{"train_examples": 39062, "head_dim": 64, "dropout": 0.05, "inner_norm": false, "moe_every": 2, "expert_mlp_ratio": 0.5, "optimizer": "cautious_adamw", "beta1": 0.9, "eps": 1e-06}
Rows from block 4, named by matrix and row number. Rows with one number belong to one neuron. Each number is 128 + 24 x the weight over its row's rms, rounded and kept within 0 to 255. All counts start at 0. After the name is the row's rms in percent of the matrix's.
# fc1: MLP up (model.blocks.4.mlp.fc1.weight, 1536x256), inputs 192-255
# fc2: MLP down (model.blocks.4.mlp.fc2.weight, 256x1536, transposed), outputs 192-255
fc1.580 117 [137  87 138 123 132 180 145 127 112 130 140 160 111 161  94  76 118 143 124 116 128 129 109 186  82 130 114 115 108 157 118 111 117 165 134 126 134 127 149 130 125 147 139 132 159  88 157  95 116 132 146 158 129 128 120 124 156 133 195 139 158 151 146  95]
fc1.581 091 [127 120 154 117 177 153 152 124 140 139 149  74 113 123 154  66 117 167 172 120 147 145 124 139 107 144 149  90 102 110 154  90 112 122 114 138 144 162 172 122 144 106 160 121 145 113 135 149 125 116  86 117 134 106 159 141 111 121  98 134 127 122 137 138]
fc1.582 105 [148  85 124 120 130  94 152 133 115 158 108 126 118 134 142 159 126  97 105 151 120 113 149 131 139 113 103 118 153 140 107  88 150 123 125 143  99 118 113 142  83 157 110 135 131 109 142  97 141 124 133 138 126 136  97 137 141 171 193 107 138 128 126 129]
fc1.583 099 [108  96 134 151  80  98 134 131 141  92  94 158  92 100 114 108 140 109 150 148 125 135 106 181 143 134 119 100 140 158 128 107 104 123 142 160 108 148 163  99 120 104  91 104 139 110 168 113 140 121 106 112 143 125 105 141 146  80 145  98 142 137 136  64]
fc1.584 118 [148 169 143 114 116 136 149 144 166 140 127 111 131 110 110 109  97 104 121  99 126  90 116 114 124 160 122 173 154 116 124 103 137 135 136 125 121 130  88 157 107 135  74 165 107 107 133 119 133 137 152 160 134  86 103 106  93  95 162 165 124 114 134 112]
fc1.585 093 [102 116 178 143 103  93 123 124 153 144 105 158 112  64 124 140 130  77 170 138 127 101 148 131 101 107 134 150 123 156 133 117 125 101 112 122 155 137 103 121 113 147 127 133 152 125 121 141  99 160 124  95 147 135 126 169  95 142 147  73 127 107 117 139]
fc1.586 110 [100 117 157 117  86 127  97 124 171 132 133 102 136 146 111  83 104 105  94 153  71 122  99 134 131 130 116 152 162 104 137 155 157 184 136 151 127 136 113 135 165 123 112 111 141 127 144  94 130 110 109 135 128 115  92 100 102 131 103 105 149 127 129 103]
fc1.587 089 [151  99 146  95 132 130 127  81 165 128 132 106  88  98 114 149 128  84 106 131  97  95 137 164 146 119 106 124 127 113 200 135 119 143 133 166 138 150 134 156 120 129 115 136 124  66 135 100 135 115  80 135 145 106 133 107 133 114 101 123 134  98 112 100]
fc1.588 098 [117 100 160 101 123 141 143  90 148 129 160 122  61 129 126 142 137 120 129 127  87 127 105 132 132 154 137 124 135 130 172  89  98 153 128 170 108 157 164 148 160 101 145 136 129  95 146 156 125  95 110 151 138 136 142 128 135 141  98 110 135 143 165  96]
fc1.589 101 [172  81 143 101 143 113 166 113 164 132 150  77  85 160 135 129 145 117 122 101 134 133 131 153 157 142 120 127 154 126 151  93  84 114 110 153 172 117 155 131  91 142 148 130 102  94 136 120 130 111 135 151  97 112 146 164 121  90 133 116 137  97 155  87]
fc1.590 100 [ 88 124 162 113 143 148 143 124 138 138 151  89 138 156 131 117 185 150 158  95 139 133 154 185 127 137 145 134 135  87 135 116 158 154 118 138 129 160 124 146 153 125  97  74 106 107 120  76  97 129 131  69 118 140 149 105  96 126 111 140 128 150 140 144]
fc1.591 111 [138 131 109 143  85 172 151 173 146 110 133  78 105 153 126 128 106 136 131 178 165 103 149 183 124 171 133 122  87 104 121 113 121  80 100 157  95 120 123 106  82 129 102 112 190 123  99 132 143 126  72 104 129 127 152 122 101 150 100 153 170  82 104 124]
fc1.592 098 [143 127 136  99  91 102 111 107 143 148  94 120 107 154 144 122 168  81 143 180 116 134 140 150 120 151 130  87 131 153 158 165 126 138 171 152 178 138 117  76 129 163 136 116 137 129 142 121 108 128 105 152 139 143 147 126  69 150 131 113 112 101 181  70]
fc1.593 097 [ 95 158  93  94 121 157  71 128 140 118 119 113 127 132 131 135 147 165 149 135 127  92 132 185 141 124 149 129 188 128 126 106 133 151 136 148 122 130 161 129 194 149 156  71 146  94 115 104 109 122 104 154  86 114 152 143 103 133 137 155 143 101 110 110]
fc1.594 099 [ 90 109 112 124 123 110 110 125 172  95 163 138 110 113 107 149 126  97 107 107 132 129 100 140 121 144 143 110 153 122 131 113 106 162 128 133 154 158 172 130 162  86 145 139 127 108 111 164 138 103 123 133 129 112 185 146 145 126 112 119 105 165 135 129]
fc1.595 092 [107 101 119 156 125 137 179  89 118 145 109 136  86 152  83 194 165 166 139 102 170 134 132 146 123 101 129 101 169 119 157 161  95 129 140 139  74 156 145 127 170  96 130 116 157 103 150 127 131 132 116 107 155 163 155 154 105 105 121  98 122 112 138 116]
fc1.596 100 [139  70 156 121 128 125 135 130 144 122 103 155 142 118 124 129 169  90 123 169 115 119 178 157 129 129 120 132 132 130  92 113 151 143 141 168 158 111 154  92 141 114 155  81  84 123 147 111 119 124 147 104 129 137 116 142 132  98 154 112 181 140 112 101]
fc1.597 087 [102 126  92 147 110 178 103 118 138 102 115 117 119 156 112  97  78 125 115 130 132  75 135 143 114 132 120 141 118 110 138 122 134 148 114 160 106 120 147 122 137  87 158 102 114 105 107 158 144 148  99 137 112 102 158 126 188  91 125 154 127 153 104 124]
fc1.598 107 [144 106 128 111 112 179 139 107 130 119 146 127 128 149  96  97 138  97 119 132 119 140 125 142  68 162 123 104 127 101 123 122 104 114 114 115 166 160 170 163 127 122 160  90 140  82  86 172  98 110 114 120  96 153  99 135 163 117 142 186 113 112 120 104]
fc1.599 093 [ 88 176 104  92 128 133 147 127 135 129  93 105 104 166 139 128 129 105  90 119 137 113 134 115 134 152 162 108 164 118 131 110 179 114 120 123 133 192 119 153 147 140 124 105 153 104 138  88  75 102 113 140 105 147 136 115  84 151 135 136  81 141 126 111]
fc1.600 091 [ 79  71 173  88 131  88  90 128 167  91 115 148 120  80 133 109  81 100 128 133 104 103 141 117 105  84 111 109 114 161 143 160 115 133 112 135 153 171 112 137 125 139 125 109 135 139 134  92 134  93 134 104 127 141  79 139 103 131  99 111 125 126  67 128]
fc1.601 106 [117 131 142 124 152 147 176 137 139 139 142 130 108 120 104 130 168 125 100 125  68 140  83 121 146 179 122 136 151  89 122 125 122 132 136 125 160 181 142 154 155  94 115  95 120 119 118 120  94 109 114  73 125 118 100 144 121 142 140 136 169 133 102  88]
fc1.602 108 [101 129 186  98  98 123 118 123 156 102  98 120 120 106 128 125 155 115 152 152 111 117 159 118 131 134 142 116 151 101 140 150 140 128 118 147 143 144  97 142 128  67 106  67 149  90 139 123 145  97  91 140 155 133 153 160 158  68 122 152 108  96 126 129]
fc1.603 099 [123 137 105  86  95 140 105  87 154 127 108 179 133 144 129 161 147 114 117 147 125 126 134 147 160 137 156 115 107 139 104 138  93 162 143 176 129 138 131 121 140  84 133 146 114 119 100 105  90 126 146 150 137 150 157 133 108 121 129 118 129 131 138 119]
fc1.604 100 [ 98 100 138 130 108 185 122 136 160  87 120 153 136 106 103 107  92 120 106 112 144 118 156 150 120 101 151 126 166 153 142 116 136 157 158 159 120 120 118 116 115 128 104  73 131 113 122 150 123 125 142 135 124 128 129 124 104 137 117 158 163 139 150 116]
fc2.580 115 [132 122 157 144 137 113 105 112 138 121 116 178 115 115 135 115 160 144 173 131 142 115  67 107 160  90 128 130 142 134 154 147 115 158 165 159 144 134  93 169 119 139 129 155  97 107 123 119 150 118 127 169  91 140 138 103 126 144 189 168 146  88 134 106]
fc2.581 089 [102 119 160 134 162 105 102 108 118 110 158 136 167 148 121 144 103 131 157 108 121 125 113 120 151 103 119  93  78 141 134  91 138 105 119  91 157  88 138 145 167  86 154 133 163 143 131 111 116 138 153 158 114 146  96 140 111 133 133 146 150 196 124 155]
fc2.582 109 [131  84 138 167 155 100 166 133 156 153  80 167 118  85 134 139 120 134 144  94 112 126 172 100 149 129 119 139 140 118 117 163 138 120 134 120 115  99 145 125 138 130 146 149  79 133 106 145 155 145 133 130 118  98  78 135 116 132 171 116 160 160 123 150]
fc2.583 093 [125 124 133 113  97 104 154 141 123 134 108 131 153 100 120 102 165 195  46 109 108 122 135 132 117 126 148 117 155 122 148 109 143 150 156 123 119 126 180 108 148 140 196 153 105  98 127 137 116 154 107 184 114 117  83 141 154 121 147 105 101 105 140 108]
fc2.584 124 [165 111 165 131 115 101 121 144 120 182 122 137 133 138  98 106 136 138 128 119 115 125 183  97 111 160 157 118 133 101 144 108 177 136 134 124 168 149 102 132  73 142 108 109 132 130 101 119 115 139 116 155  92  93 107 127 116 151 113 137  83 169 136 141]
fc2.585 103 [126 118 116 158 159 133 118 134 109 146 154  90 157 130 146 142 143 181 149 107 100 141 134  89 134 189 144 129 109 108 105 155 139 141 108 126 106 110 140 123 139 109 125  89  82 144 121 132 138 155 115 117 135 126 125  79 138 119 133 156 113 145 161 153]
fc2.586 117 [136 104 128 139 149 106 119 126 149 128 143 135 116 117 135 123 115 138 125 135 118  79 107 126 175 167 114 125  88  71 116  69 157 138 144 124 180  81 131 142 116 143  90 138 149 132  96 109 149 131 137 121 124  86 138 122 133 142 122 126 135 149 112 126]
fc2.587 080 [127  88 113 108 148 157 153 112 184 128 131 110  71 132 108 145 121  98 145 122 111 120 107 132 147 131 119 138 125 111 159 166 130 150 130 163 131 169 123 137 154 145 112 118  79  73 126 124 148 102  99 141 113 105 137 132 149 131 114 123 167 127 108  93]
fc2.588 072 [183 123 125 130 135 137 216 113 137 123 122 179  97 127  90 118  87 104 116 133  88 138 112 125 142 117 123 144 116 109 156 130 157 119 108 138 173 136 167 173 181 137 136 164 135 119 121 130 123 123  93 130 105  70 124 109 122 141 116 129 147 111 121 130]
fc2.589 103 [143  78 134 117 148 113 142 129 147 118 130 119  99 132 127 147 147 132  98 116 124 146 115 152 118 158 122 117 166  99 160 137 148 146 115 129 114 125 131 142  83 161 150  93  97  81 125 115 150 115 129 149 115 151 131 100 147 117 158 135 114 146 145 154]
fc2.590 088 [112 129 150 105 138  96 128 131 146 118 151 117 122 144 170 137 130 140 107 112 116 112 158 149 113 166 126  96 139 149 113  93 129 122 150 146 182 127 103 157 126  91 120 157 143 102 133 133 101 143 134 126 124 144 138  91 112 144 137 126  83 114 139 119]
fc2.591 115 [102 113 132 102 113 155 125  66 107 113 147 106 124 161  96 147 121 134  90 114 173 147 135  86  79  86 174 112 145 112 158 124 117 128 132 124  79 114 104 132  93 144 156  83 119 123 165 121 176 105 106 119 120 157  94 137 146 153 153 133 157 128 103 139]
fc2.592 098 [ 91 104 136 146 144 161 119 103 107  83 172 138 117 132 106 158  88 137 117  90 130 129 116 138  74  87 132 103 137 118 122 101 135 124 128 112  89 124 146 176 112  94 131 169 167 119 130 136 145  84 122 113 114 139  97 106 128  91 116 122 155 163 111 161]
fc2.593 098 [141 142 134 105 134  93  97 136 166 114  97 141 154 126 151 168 106 100 133 133  98  95 132 133 160 127 100 112 101 126 139 119  74 100 124 133 145 103 138 102 160 123 145 126 156 131 151 129 105 132 200 142 149 130 123 125 112 125 125 105 148 114  84 118]
fc2.594 097 [195 129 124 119 146 130 109 153 118 146 131 107 130 101 166 123  85 156 144 119 106 121 103 148 128  87 114 114 105 144 123 124 161 118 115 123  88 146 141 219 101 104 116 159 120 124 132 148 137 137 112 134 124 137 142 131 138 136 184 139 116 108 140 133]
fc2.595 097 [135 109 148 159 150 141  97 121 120 118 136 165 161 118 145 146 100 134 124  92  98 124 122  94 129 148 169 123  93 118 121 141 163 105 142 107 134 102 118 115  73 119 142 146 141 120 119 167 118 135 111 158 112 108 122  81 142 158 110 147 116 125 136 189]
fc2.596 098 [ 79 102  97 165 152  91 150 116 122 159 140 121 151 146 108 125  92 118 114 114 144 153 114 147 175 132  63 119  64 145 151 162 137  94  98 119 144 114 135 151 103 146 115 120 128 141 108 113 131 123 106 131  89  94 105 103 133 117  98  95 170 155  85 150]
fc2.597 093 [132 123 167 100 131  84 166 109 126 144  97 151 103  86 174 116 156 127 108 118 142 126  88 114 153 125 178 132 123 124 120  96 104 115 116 140 164 144 114 185 142 130 141 129 159 127 127 119 105 115 136 105 188 137 123 146  75 138 109 103 119 115 134 155]
fc2.598 098 [120 136 129 128 143 118 116 138 132 139  89 138 141 125 169 123 149 133 137  99 140 143  88 116 162 104 133 133  90 124 115 142 127 130 135 128  81 157  95 119 115 140 121 168 150 130 159 102 123 118 152 143 162 111 136 135  91 122 102  90 124 140 100 136]
fc2.599 087 [102 129  92 139 104 123 133 151 122 157 123 140 127 109 155 114 134 157 161 140 100 153 143 161 124 176 113 119  96 151 128 111 138 130 147 153 117 151 155  82 126 165 105 127 108 100 104 124 108 136 132  73 111 145 129  84 132 167 113 106 124 172 131  95]
fc2.600 078 [101  77 140 129 132 139 168 144 113 157 129 123 155 140 126 136 136 115 143 114  91 107 134  86  33 139 153 129 142 139 136 175 153  87 115  90  93 128 104 162 130 121 125 154 145 123 117 155 182 128 139 117 106 177 147 162 142 122 130 103 178 140 167 162]
fc2.601 111 [180 110 143 115 131  90 134 121 148 116  83 137 113 122 110 104  93  93 147 117  87 101 118 135 160 170 137 126 122 118 160 134 158  97 123 131 167 127 110 158 148 152 107 132 122 117 115 121 137 130  97 127 109 117  96 111 126 167 151 117 137 135 114 103]
fc2.602 101 [135 101 133 120 141 140 124 134 137 123 119 126 108 145 120 124 143 111 105 125 102 116 134 118 164 110 114 133  94 126 164 141 157 154 155 150 112 119 147  54 103 133 117 154 134 129 128  77 148  95 128 150 118 113 149 118 169 119  92 119 108 132 150 106]
fc2.603 084 [143 144 124 144 140 125 157 107 107 168 122 131 118 100 138 145 143  64 135 102 119 131 107 125 195 107 112 101  95  91 133 145 189 123  99 140 114 119 117 132 127 121  73 160 116 114 108 115 102 107 149 134 115 121 130 125 113 118 133 138 126 147 104 145]
fc2.604 088 [180 130 111 122 142 171 126 161 120 141 119 134 150 142  77 192 117 167 104 158 157 156 143 135 100 142 105 137 116 150 147 132 129 109 122 128 142  74 126 122 181 107 150 105 128  87 103 163 140 155 141 133 133 101 119 137 118 115 108 126 159 114 167 159]